{"dataset": "pictures of board games with random positions, seen at a slant", "encoder_qk_norm": false, "encoder_conv_stem": true, "encoder_layers": 10, "encoder_width": 320, "text_encoder_width": 320, "text_encoder_layers": 6, "text_encoder_activation": "geglu", "text_encoder_head_dim": 32, "text_encoder_bias": "all", "text_encoder_parallel_block": false}
Rows from block 3 of the image encoder of a small contrastive image-text model, named by matrix and row number. Rows with one number belong to one neuron. Each number is 500 + 40 x the weight over its row's rms, rounded and kept within 0 to 999. All counts start at 0. Numbers have three digits each.
After each neuron's rows are labels from the 100 images, of 14848, where the neuron reaches its largest size: "responds to" is what is common among them. Only what is clearly more common there than usual is listed. The data: pictures of board games with random positions, seen at a slant. In brackets: how many of the 100, against the usual share in percent.
# gate: MLP gate (encoder.blocks.3.mlp.gate.weight, 640x320), inputs 128-191
# fc1: MLP up (encoder.blocks.3.mlp.fc1.weight, 640x320), inputs 128-191
# fc2: MLP down (encoder.blocks.3.mlp.fc2.weight, 320x640, transposed), outputs 128-191

gate.538:554469540524536454473468550553509466529480527440498463466473469440447438527518542482555522447515552605505547466461596481592463527509446475563507443470566475517507510497522571526512465556512506
fc1.538:491462455507538528486475442411591532519492469524427521500482559495495507532504564509539545473505462467479461491514465487500501525568483517468500504545480518477444485459469454527433488533478397
fc2.538:481530595513444476520468459577451547507504517590510477552521557443533479502438476509510504498443520540569533449504515456543534534469492478524532455422549450471493497470532593440434525520528506
responds to: first side has more (70 vs 44.1); noughts and crosses (50 vs 16.9)

gate.257:485498536425513558474546523487475489437521497504505458495589482542521526457556452505483492512443539527455542514549506550489439459520454551519523466425482460471489473517537539413482501500420462
fc1.257:470526456438460560425496449500425576442559508501470545437615499462585509521489460415497470477492465519542471484523472492451488465524467459446456551535546455435508561499478508433561465507424516
fc2.257:444508397534447483606570466390475497519523524461541536517528533578503522548597515486464484502491514487560522462435469509464467558529580537553462512508467450413421469506494498531498484417466482
responds to: noughts and crosses (61 vs 16.9)

gate.586:560494581523472537471506502515490554477459492576495526454433553489565463434515461442485458485550557570514503452433476580521469517471463493557499503485490554548595579528488547498545510546517545
fc1.586:553501524472444549547531513485516426428532416493461507481448572520539482491468567482511479530482454441542509544533434425525513469554466477442600521463543546530497508485499467530521464506550506
fc2.586:532486497457529458504460525482503464450517452528432534503468488498483488437469542534558515561473493507465515538517484486527602443512464505426550494523497531553484467439513531479587515564574549
responds to: second side has more (75 vs 45.5); draughts (71 vs 16.6)

gate.612:392510474498461491514454416497490559524451534470506475520472459483504498507513466472479484447532491467477426450505540567515446507562483494485582510503548473514542512549464509508544492458505484
fc1.612:471507525505495534462556470469465527538495539496472467433543556493497517512489520460582513516518510587542463510444502472510497580451490488409523535492421522510512522516530486430546457537484550
fc2.612:582455507517485504565450562552506440503511545531405584462452516414486531529557550496505450512517466510500523499518458482508501417447470446475471544586458509555483463508491466530484527541478528
responds to: noughts and crosses (100 vs 16.9); first side has more (76 vs 44.1); nearly full (73 vs 33.9)

gate.536:438554571508533524495499494445521489504515477462555508541550420524423458512534460591442596445544452505523487453451593485457498501479450504506526532425526544426505526433528550549501525491537475
fc1.536:496560501455494449509560534475491493468495523543565509460573522523435532455524474539484552532494545506464449422457561573570515555537474499501471514516482463521549517435523501471446557520554468
fc2.536:538472524479492501389471451512468522549505437533479502540465466492564533539526505471522461495496465493563532526457493546520476541569517505487527423500488525535470484535476498470431518546454450
responds to: noughts and crosses (99 vs 16.9); nearly full (65 vs 33.9)

gate.425:464511473556521467498509530482499518513448452567479461513450452533530580506514535560510469544491529468452532485564559478481539506544489550448576546487595524438521495525578499491478551483418496
fc1.425:548515516525510544431435561506528500531459479533486556533530550479517533489529564573555462498508446512461545588441562493448487490472485471537522522541517469520497521533492445522454554446466488
fc2.425:568521499491500515447470484619482469463507573447477453479438452489447446513458485443479558545518515541523528563567549502539473471520459445459463496484495478556551508493498447504523551489505497
responds to: digit grid (97 vs 16.4); nearly full (61 vs 33.9)

gate.384:559540579464543531475527440498499517514432474466516519531453503554528483558467587528508511491521455570597488521470562550465524568570561416548493521529465488521580522537489499563497480475538565
fc1.384:516566512561544555533484521472558484472495597472478445491393438499474455549537483521553492457502497532517430481452539576541501509515470453568459555486515486482491574504480481543416515486464422
fc2.384:448544445495534520428551488512507606590465479414496443494487476439457458455460482458479490481485531501520488538502511438506465540555494433468478459508466421550547539519497461501568487525509510
responds to: nearly full (62 vs 33.9)

gate.163:408463533503477458440504491456500584452524530503558505449538434493487466447510470503498483533502531578495512475492560530507481515508534553497471535418531539512506479571473510444501456536430467
fc1.163:566539507543518524564459530527493478556571532558503528483504537454566536499494500531466436507467426466563562449523499455509512486444466497519488503538390505459520437445504502524514554428517475
fc2.163:514456521471500490438475527528524579470547569533428524472504444481547419490538503470468489544500513500500558425531504459521492428493458547421555472524496451448482447438523569513507583500494505
responds to: discs on a green board (94 vs 16.9); nearly full (61 vs 33.9)

gate.80:466495459448514555519571484456508476538466418533547523505541536528485515484489544434455448529522538441452510517525499524431529513531587470475564463494474481473454481500542580511522522483450446
fc1.80:539531540494490505515563466479561467572454505439481492531557514572454585521565435459421611506529491514522449452506529511498466460499505541450451539413554440490493528572535509506453524480505440
fc2.80:556460479487509581514539448494502473539500540483531429491464510485538516451569514516403420480493529482488431439409500538490425528530503523503477535528471443457511503615496461524481535446521507
responds to: nearly full (87 vs 33.9); noughts and crosses (83 vs 16.9)

gate.52:497553542513444521421502468454529456517490467552464471509469516458508430488387589538586541513483517519473494505486500527423541550582481555447574561535529534466483574492467459578498556568430546
fc1.52:406489545478516491517562473507436567570544466492475506471541510453550432445473415519456434471516508523445530446550515493501415444520495509537498528444543478513436503513552490423486507469521544
fc2.52:558438527525493514537391451499519452503494466529485455487440572554541538512539524572512443508458470440546490513481464502498486484547567559551494458473571533462446437540464425496502589468478478
responds to: digit grid (42 vs 16.4)

gate.406:513526528448541491484453518578535468455537500518471470492510429489471540497440515516506447520510554485559538470507477533474472473520522409518467495554487594508553560480480449483515520491475490
fc1.406:600497541460554468460449519557524470511498517477533499498442503564480545475473481555464546524490463545541458532516471572476509439515528474575519478490582569562561430509438474537510494431432449
fc2.406:470440495544451480524456501443522471527497503582512436495551577537537538525506495518463402488459448437509526457509478521539450490478554478574487491469544491442454468574510496481512541409414431
responds to: discs on a green board (89 vs 16.9)

gate.271:509462425498533524518391493471436455563600392437487547475490450517478447469504453550547464476475455465521545500439476450573502443431451484495441454487507513539546482446560475463468537491496441
fc1.271:525451567553442495470461489432492506558473499554517438558495483483487534516536569476519430487496535500474434500490477542438485561549500490483508488570506578462517476536516525510478498519513489
fc2.271:477511502488530477476466504626482503458523461512521453525471463412504484445457505491477474499521451519483512574484519454498540473462420435522492420486471550559552525453435518484466512548518519
responds to: digit grid (98 vs 16.4); nearly full (65 vs 33.9)

gate.443:486569495565463577463488464491462520469504530544571459463534421507528425472491567484513522474486525529508466508502562575467516585488438500457516551495479522533527565505430504523611470513482537
fc1.443:569500471524464560486481491556487472472469548493461450534466526476568509463545566511440477558558489537481500523455500559441436502469478533504460457569453473552509546522498502570488538452454526
fc2.443:468550445452484508476550508492448557565522541509450512500564432455514438479489505431492479505557518528574542462570525465459464520482464536450547509538473417507479563426512549520542422507504543
responds to: nearly full (73 vs 33.9); noughts and crosses (63 vs 16.9)

gate.56:493435500498546506539430543488513553491483458472488543549548468504546549516519521504495551545508517423533490495517461485568424475464465517435463461453560421508577467501539484403493454512443464
fc1.56:462477496511443442500546488544512492443526530535520505543487457523541537497472475412524527498497456511487470495511554529584468480559528455515560510524523459500519471510551487520559448472578539
fc2.56:512441585464512518450449528560495573533558509547423550494528552541537527526476542502536530525545496503550568494589437459493509432478453558450559475529498519497440450458520539473442522523467498
responds to: discs on a green board (91 vs 16.9); first side has more (77 vs 44.1); nearly full (63 vs 33.9)

gate.17:479497512437480452449475459477497490475541558538518607472483495490455532457558514459549519548530511528474530490469510520526528466474535510426520534452557476465483447479557532521520459488510566
fc1.17:396439499491490515540576448516497501582489472519573497442485506537528437564529529462444469553516564476485481552518465467473406520447476547524519522488492541512530451524536512507509530483516448
fc2.17:497546491468522513495498504537474502447445521439449479567482444457414554501492531484491563493499531521431454527522530482504547462484460503509477576514500539544489523501536501527564528511431575
responds to: nearly full (69 vs 33.9); draughts (54 vs 16.6)

gate.618:489547436532552515446532440495433490509537501540482483548534467402484493566474522512551523524478464488554535426495556579515494588462474506458464459490449468494482511492584531563531448459490529
fc1.618:502518513492471475519473551448450500534497442531514523449542402508502508437519549490477574556534491452538449558580535498455493445521508447534525539458464476589436454506485484497522484538523463
fc2.618:512433461511468460491443505582503462552524551525461521426471558401530486456517505469480456557477533513503530479437588558530509491487464447448502461379530540525563481512548474480550562548522522
responds to: draughts (98 vs 16.6)

gate.218:473527449515575555462489510458502482570527499487513532472505553454464497477477548446458569508513517431455535560509459440469538556523462506455514440409449453514451519540446505466554425477464481
fc1.218:480595476522425519527520480573466489528545456546539435471501557469509519518489500500540471552544444438427490504525429512526544452505516500486489451485456529440518484549471496466526468454544479
fc2.218:526462512470488520431570496541553520491498495456504461541421479405474542529477548523472487477528543579530455560494541463466515500512493519509506493515473514548531521520516460536539491516530477
responds to: digit grid (90 vs 16.4); nearly full (86 vs 33.9)

gate.162:506540517482445501404504504556456546489464423491500435559531440468486504465537520432555596493521536530557514524497556514499461528527503441540556452489537501577494532559518479440572482550445481
fc1.162:521506469507454474506567500461447466475523433554484427512511504493524518498514561422563570523552518549504544548496463508508502487540536505500558494522446478504442586504501487472532448518482448
fc2.162:450505426526563486531483491441477519536475465480455540483563515563526543501518451536493541524532443435520525468520453466442427495518564548419457481441556470416405466479496494454511499488482495
responds to: stones on a line grid (100 vs 16.8)

gate.245:475470480442476543462489534555520479458499563489506539481570449514393461457454563457482457503533520523506558477512535560523507514498487454476563564460570475540578493517478515571599497473453556
fc1.245:507516558492478507461545524563490515516546510480503526499522530453426517533482475456529513457508507553510507430440536497548440504483422547508495479510539504508543540585445546505528529532456535
fc2.245:471493548461542568470540472441486482532471509469552548515517509519480493510489451480566504445540548507486441467425495558447500490478529513525461557548424510508510542578470491539477409455485542
responds to: nearly full (73 vs 33.9); draughts (63 vs 16.6); noughts and crosses (37 vs 16.9)

gate.239:467481488542527521538452537509531541512467529489540484482533513466511513557529521445530468432516497516522495437531540527490472535493458441466456446513575585495492509489539526492465538561451513
fc1.239:467470536502427410508541491525481563460520489416571501497542416449519466577540473480469522447483545453519457402540536492482433500526532449512463502455560546488542536469557560501387456544450510
fc2.239:464482431535450541524488482479512488532502553424539417477479480428497448502527496500454499491524471511510521475482568524498484577527509479537446500419539458493557560544484460550525507432458500
responds to: discs on a green board (97 vs 16.9); first side has more (78 vs 44.1); nearly full (76 vs 33.9)

gate.505:444473479491473459490571436535461432530526485489436549478456478472514491528531491527479484497430545486474499423457543551498524468547477435519538520440465518439427508506533482461573495476547511
fc1.505:440495489562544530478514524443506460452505542475499479508550531487497454502570482568478570431493492525481465445459453513544490538462438519551534510458478439527447417541517529540372497459525438
fc2.505:516484510490490486482558412373482502530527448507567468512541495503569463500484453472508477491476534481519504481441511539488457523496574513507517464607445498493504553531499529450557467517558477
responds to: nearly full (70 vs 33.9); draughts (55 vs 16.6); digit grid (42 vs 16.4)

gate.58:481463452472523483532494543531531512586503494489532535493485509514504472527482486510480422485493558532544437443519531496509447560480493488451504454523595476518526504553536476453503425561548471
fc1.58:516424521567484453437550582539473498447423430528480471546527513470483557557475502481443501556496489500554453471501546582424501555521514452482529561465553583561521522503566500460494449615546509
fc2.58:478479505530544504471430490478527516498490557560539463555484483455504477447560491484471422479472539479469480522451491524539476534482529495500465475460565482517563523559439531520535515521501487
responds to: discs on a green board (100 vs 16.9); first side has more (76 vs 44.1); nearly full (75 vs 33.9)

gate.391:493451450495570450440503420533533459503524497509450531506427526545457507544493483468519519515541522494485490469448480457458500568495509479488509410487470527459502483541561508500493556451467497
fc1.391:592446541511550550502423415525505478487439435509549536491407532526595473573544519451491468495487524484536493524465565482486504547533496526507540468570496449459502526492516516485492548483551534
fc2.391:439490484446519488481485501457493482454470455489547494525544400561399533546528540509500494443483511449430423503483515532470499494566485525552518574509524514456458480470516490517507495503411527
responds to: nearly full (62 vs 33.9); draughts (50 vs 16.6)

gate.113:481518504521498544456521530533512445552494535522441551457543475521469476503541492453489553511532510495506517416490503505486546572467528519481503508582531495456531603483504511552524412488509503
fc1.113:455583489549515466547453525499562467560562473543544427551495551586487552456474459563583545455427466524500519442493512527519527507458526471544520537501452522535516450518510487513449531497421511
fc2.113:445526500487565497485456542580522519449469510496471544509520461525447576545528533527555547530536426488436488549562502458503547464476471471524455521450501503522442467467534510547527537476464519
responds to: stones on a line grid (42 vs 16.8); discs in an upright rack (37 vs 16.3)

gate.166:461532517480458533455491406540477477455452529537552463508516524422499459455466545480550500502477550512469460497453504499509490542522470493465507503510535555555503496571538548508460471533457442
fc1.166:555538476485530442448485564544485460531490507448520480513487499586548528486528413568504465442484475502504555548512513504463477497518510440510387426525591476499511455435492465445500484498425521
fc2.166:568450525526520473475444549479504511475549526539417512451511467477496497453509519481591487562454476476461576571502465455485509444480465491449532472574458465556464435481508526497537534513527487
responds to: first side has more (72 vs 44.1); stones on a line grid (48 vs 16.8)

gate.111:568559517444530528515466584467494516551543462517476487508587462431461384515468488479469501510504526478468544446577492476490526450439489497477480483442527513496490559551496554494533541505506513
fc1.111:517473508534554529525446555509504483536557526470495508564533522535484443467459559489491466477541544453460495453492502511455509455453476474458506516508527439512437464445502427479512514472479411
fc2.111:462536473493470509504524419480461427520491510527598491574473502490522388440505442476422448455446582496489493481470548547532438545555549498574491499469549445446531557533466479472527501454472489
responds to: nearly empty (63 vs 34.3); noughts and crosses (55 vs 16.9); more pieces: equal (49 vs 10.4)

gate.417:476473508468488478459454454448499480404512470533521473567535532503482524470475507466502537508503477498521531448566529514497555502415552442493560440528500542448473443517494476450471458512395482
fc1.417:534520500541451518471510444540487511439396520519513512474537500514451556496511576524451568525477524548563443442542454531438534555478462455467433485492467510467489522502477570487511540556478449
fc2.417:534521482457518514497452437514500462477462460461467507580422495534501532525475487533510525434486500524481460503499493438473549498560502442508477574463556573530460531530543437530464523469437504
responds to: first side has more (76 vs 44.1); discs in an upright rack (61 vs 16.3)

gate.158:437400498507458468507469459521510540504556461555481500441507546460486469467489486554505447458414481477405540476534490510507528496463488472549451469491448461439532551442505506450514483476446542
fc1.158:429497458533507524476516534487539455473477462482485537525589551477465537450503440522528519484473533520532539509524473500468505481439471539530515457513516464447567495453518500494571457482460576
fc2.158:442456489554490526510487479422462444542516523538546557497543507561528491506537529569470416454536507468440507453480445536513467464513467490536450536486541491472459458612512478482507506448430516
responds to: noughts and crosses (98 vs 16.9); first side has more (72 vs 44.1)

gate.195:457546520473494568498440427557522548540459472489472511478568561399490493546466534508501487463492446528502562421442456532518418487480480505480529465529486521537515524485502538547526544490513502
fc1.195:497438514521573429534493505446498513508470510532415429503452494518503473503437504436504515523510472488527516512569527510486494478463515463572516485489489548465466468536549449495423533569509478
fc2.195:517542519379476500492533500524485538463491479508533494520443455431439455496523480472528543449442479521472484567454535478481554398505439511492511567499448508535516531453533500499470486563597546
responds to: discs in an upright rack (40 vs 16.3); digit grid (37 vs 16.4)

gate.140:481433501481475540457460489519518494496429548546562457531461494434562483578420527501534453430466545493458480474507541422478531530460516465422572517483553493522489494600498506488452454510589547
fc1.140:543469526512457517427469529473480489538490505496484513489436536501470448552467550489548506559528499515467487424566452479457542533536534488561490522579461545466457550555523541566535518454485445
fc2.140:474557442449425473519517484577478492523476486488489440519460512395477455510470513506480486468482506527521495548526537415526526543453434473555497494416493514544564552464529483498491464506500516
responds to: noughts and crosses (97 vs 16.9); nearly full (69 vs 33.9)

gate.278:531534527566503543485526477511461536520536434458478445498515553457486494479447508574497505492455570490554513525423572459454470480492474492525553488485458542484543500450525494469536446516493511
fc1.278:504550450551553527533505467445520478510505420512450522495412488475449544519453514555464584508519435569477519480484533459445548501531523526516486468500583526476492460551494494565447565533490434
fc2.278:479539509445526476473503513562497538457471473461451459535481449456428498490452526473556557470474509538464476553551514438489582492507469492488510505533480559573534535443496483456503493552494533
responds to: second side has more (72 vs 45.5); digit grid (64 vs 16.4)

gate.430:468427492470531464499511430444594510464531448460408437537473508437500542499448484423489512497457536453518511479532450531486573555527583439453539453500491520469439442489562479509478535444456430
fc1.430:449528478520441507511540443449538615474503558496507491562479441532459491467478465512572512444473530565553477442420549563502451484475488526553529521499538548500509494533521465502449496466559458
fc2.430:514538482471512457507492462554485532518541489489461493462470504464468440561445484475502532526476449534511534525519541431487552546504456475508499492503451496513565553443509494509487500483538540
responds to: noughts and crosses (62 vs 16.9); digit grid (38 vs 16.4)

gate.634:437442490457498440462423541499454455550587418520501501461537453424509522503437479530544510536533487538488494470464522477473513540528365492491466432457542575571556536468563541516476481545543585
fc1.634:439447523556483460495470437446432494550508508609486580478588452503544525463414464474507428511399504486488515550457461485534568514442425499482556466549531568533541503530510533494528488476564525
fc2.634:501550456601489519454497437445523481492448497497465492537454467497498498525495592524550486514503519540395473545397521515434518558547465486496533531557471496534565529506467448541544509533555528
responds to: digit grid (97 vs 16.4)

gate.226:423496450427537542472450439490571548532514490483478553518486551527528523531500503498573511447464501482423503454498541458467466499500514564428554517489479511459498462512477520542503504471497478
fc1.226:490553533479453557478485498480498496484523494428547448443495481476520536523468518498471548460451543581505451465549502529538523583496448513447473518460526440572508530512497545477546479516566489
fc2.226:525480451492480474516464500610488443520511472491508452480469500331523491486471478467461456513468517525519515453455560550537470557508513445485473493276645510493543504521529491500489523513486496
responds to: nearly empty (84 vs 34.3); draughts (47 vs 16.6); discs in an upright rack (40 vs 16.3)

gate.4:555493506564508511520514521498454440536480450561488479543531558493540550557495540487459454494442570563474556518487479564472392547517424504476519530479420455458537526487571559512441470547575496
fc1.4:471558550522502446548494505513459459547515567513469562552473464548503554530494454534465494463532458501466496579539473438487453467473464460490507520454504475529454459442476503486469556427507487
fc2.4:549441525505535508479428544630496510508522546524466442508431522457499503508494513512520466526495435479501527524506543476537506437473459455502480436436534534545543462497493463473494586479499473
responds to: nearly empty (66 vs 34.3); noughts and crosses (51 vs 16.9); more pieces: equal (47 vs 10.4)

gate.527:440430459540531495499559511522528537488456501492528538510493516579473514569462498477481579566512519547516512501472535460518575484538475505436558469474484487544497531479466498465557462555547529
fc1.527:471440446490557470417531459529503545571522447554537502450524510546517403508554538499444529506514486533514543476554491539490453506495496455519437512505508516542510515434480531515519422537565572
fc2.527:426535467540522456526512483403511465568461480483514415451555543519523554531430469497536521519538453430521512486518501527532494594489554476531474451420573518492532506489451445458513495492523449
responds to: nearly full (81 vs 33.9); digit grid (69 vs 16.4)

gate.126:533506558509483537449547445519477513531521521495550460504598460510478465522528514457484544481538564543444444501523507512536450526546419563473482482563466486443459516489482546495483484552459567
fc1.126:470515522537454519507439530450495572509502458467554461475466552496482465493510557544568553500520491484493546561572586402509574465616573528521529493418576509488452495466446558504423538547533440
fc2.126:449467457532470484508476509436481494557535499528553514520564520525577566505520497515501449483569476438572516470476514574499453567509544521516486457480603450456506465523505551447531465497496473
responds to: noughts and crosses (79 vs 16.9)

gate.296:520446480544482544489463464464476543515516497447556471519513429510493444412461542502530492506484488496568572435471466475525556439552460455502515483501519498495531568469497561429458472572546455
fc1.296:518517513440503447518491560459515515481556434486491407558546516453456523435462476456487461584538479546525485523479457538438471511478485513536483499489466475510445476489470558539520577515521437
fc2.296:404515457528555466499501511546461583607486476507423601427532537573553469556462515514534509521527464471531561484507524442481483541468479501519494477490527487511547516469484460459449419474527539
responds to: nearly full (69 vs 33.9); draughts (52 vs 16.6); digit grid (48 vs 16.4)

gate.0:534498504535457531487542527530523447526473512490522491513503494494564476514558476458494551508474497519501559386477492541491512530427488499486493551540510521513514603575489543476480446497431517
fc1.0:509510512451533548481535561562533534453488546548543496465489475446498518451517519440511537544541541557565510519455509505488467460461511516554488498526526564522554524525510474463511513508467491
fc2.0:407498472523505505532526462463471516588506571462520503456518521532551412504515476449474516515494511484468521430517481564538443530483586510522454502488512423444490507573473490505504468482497463
responds to: stones on a line grid (93 vs 16.8); second side has more (73 vs 45.5)

gate.597:474495576535556470496464501551523607540539492491552435457515452419553503481539506549455501493524514516530550520487556523498449553547529549547471516453508527484570470544506565568478434535481454
fc1.597:454529538461520473539582454510514429457513448566467536467496553516534522504491536486486474496547509494446504468500514473496500520555508484460563549497494535511496520541540546495444520509476479
fc2.597:479470532466529504466560539519574582474463467465471472497457541544451499584425566441516549499522461492523437589532527472520475438511499475494525522558445489553548526407470438487443498574510487
responds to: stones on a line grid (46 vs 16.8); discs on a green board (44 vs 16.9)

gate.22:486461408420503481543481508600471531551514429527496537526504448479472511456448476422516490453476458534571555487515469480517475552482470435499509434489524528464467454492498579489482488461568564
fc1.22:525531480490537546485527474537505522492449491505502436484519453492543466540453543580503491466456475483426414570492490452505493496497516531461500565479483490601547512507518485531453524529507554
fc2.22:509558509500473534506507437358581511488457522494505567509465440580512525529520537502556547499491478517434481524427523576416513509540518518425539568579422458532465489505438499567495532490497524
responds to: digit grid (94 vs 16.4)

gate.5:505472457485536449492519547448529462542488498523489483504468533448497476489514441457486435505534528536404560505525528473522439472450445575497509562449451539477541530506468532502487482473447551
fc1.5:510509441488539537444554463482514454586513516470504576501501522521521489429509506496554484538452512489499459470449514508521468463492508559400542554511460426441540540410537514537479450467518466
fc2.5:517534517489473585452594456355518525504444492483561450541478517617497464492543497506472497441502547526508464525504509500412427494485519541552519507660404462505542567503438475528495485506485474
responds to: second side has more (73 vs 45.5); stones on a line grid (64 vs 16.8)

gate.224:490530539517534480481507446427567560545491445580542471552571494490437464507483556491500500482485528508485513467564459508554546548438477450559459491461554539544494465506446540502495575454436448
fc1.224:471555556553508563460448528503577558507519586530560468523455455491553487530549501550543521433487554510530444445508525478484555522532529445509540477506482449555456543540439526549433520488479535
fc2.224:479568502520472472535452429421518515482420481476492529469472524603487576541459452517509578504471503512545505487463506500454531532511583518505489526531549520493501501400515476476450560497527520
responds to: discs in an upright rack (100 vs 16.3)

gate.457:556604498494501567530545438543490418512487502498561521516548480509519409428565486470506475516466464477513519496477535537484439520478435452487484484538472530498562595515531545544551518579437461
fc1.457:463573558478483498514570472481509455539492559523499548483481534509491430474532518445505456511487503493468498554430510563479441512464438492516495525501467504556570567500449532537547455515537573
fc2.457:502558491472495511524567502435495465493487536501477553470523503606444550502560506465486540526564503495466484512507467570446467476445475506546491550608405454488482484488459549531557465546444533
responds to: stones on a line grid (83 vs 16.8); nearly empty (61 vs 34.3)

gate.458:477461439480483433555534457507467496455545447514510511478492511452587500552459523501431547569493447453560537515511587563455441519537576533516537543514583546514447484465482527433487497523523535
fc1.458:481496507548509532457465521511550507471441465535484478490507424520549545466551523488534540480463436480531460464480479480517537500466468491477439514437493440549502488551458453546421542478534455
fc2.458:456480503478514518453508509467506546476518461454506462498519470472519520441559499505502474485500543452460449517482503562502470422510534517443512540480528588444472501649469518485547440467512482
responds to: noughts and crosses (76 vs 16.9)

gate.37:572510465459526560448501463529523520554451441510490478489423492485539477546507483535557544453472487572551572438488529465512482521537535449421482573521484472484501525480578558501521431456493546
fc1.37:521476548447460560528546499541405453462528516560499520487449433460495460557434510509464512533522562502518546531501490433514601510508555465494520454584509517509502535494527558427556487520434458
fc2.37:490444528558487471488511456504478504571547485552559490460527598471557424529482477554522426461508493497547555457483480496559478557503465525497492416491509480445543474508461493463447431535583514
responds to: draughts (97 vs 16.6)

gate.208:486486407483513553483477456539531484460546494510531506532474514478473548521483514435508517530508456531521467467503500475502500522498473546516548438513523524499451430477546461463512569470469507
fc1.208:497545420486446452500493489490551523530464536459486496446469509467459530570515519522506500448498517445472501458483482471554561469440435482503494457493448448514520431479556476485443465492478491
fc2.208:470548480440540532498522488487519543489438498444468466435508455537376531546488517492576520493465457500465475581479528486476524496531553500488546509526501547522552530475426429488450509441518503
responds to: digit grid (97 vs 16.4)

gate.377:494528476542438422481524466438544576460422506547534426498512522509440496579537557421499552500469520488516488488511503514553524532516457545489530459467496487443461458532429515477516496498490505
fc1.377:574529514547536508484527508527417498456493560480515542518515456485505452477446527538511518456468526479546502492458541568473436551487431498451531529519473463476565495523581438443600446498535533
fc2.377:522431494567411549494489539517492469519568493577464547517498508475529439463566540530493453539490489520432534511485450496525513440533429514482528528518457454510443461476490569532545551552499523
responds to: discs in an upright rack (98 vs 16.3)

gate.298:452460568500487486564420545518462538529537507536435467488512527426548518457519478508530494528484430449494559504458512429528493450450536531530461413450430582534522561497570538474417514469507469
fc1.298:484500577536488480518566543468497499433463506565581550463425534523440457542453469533560470491476515576530487463492548463572517468574501487485492481464453521549514573545505482476555568444476505
fc2.298:544496514479452483470486451519443506542537460557482449519473505397539442495493538470456470507497522528530545520494557517496489528403421526450520432536452495545542526443516540474490521506482470
responds to: digit grid (97 vs 16.4)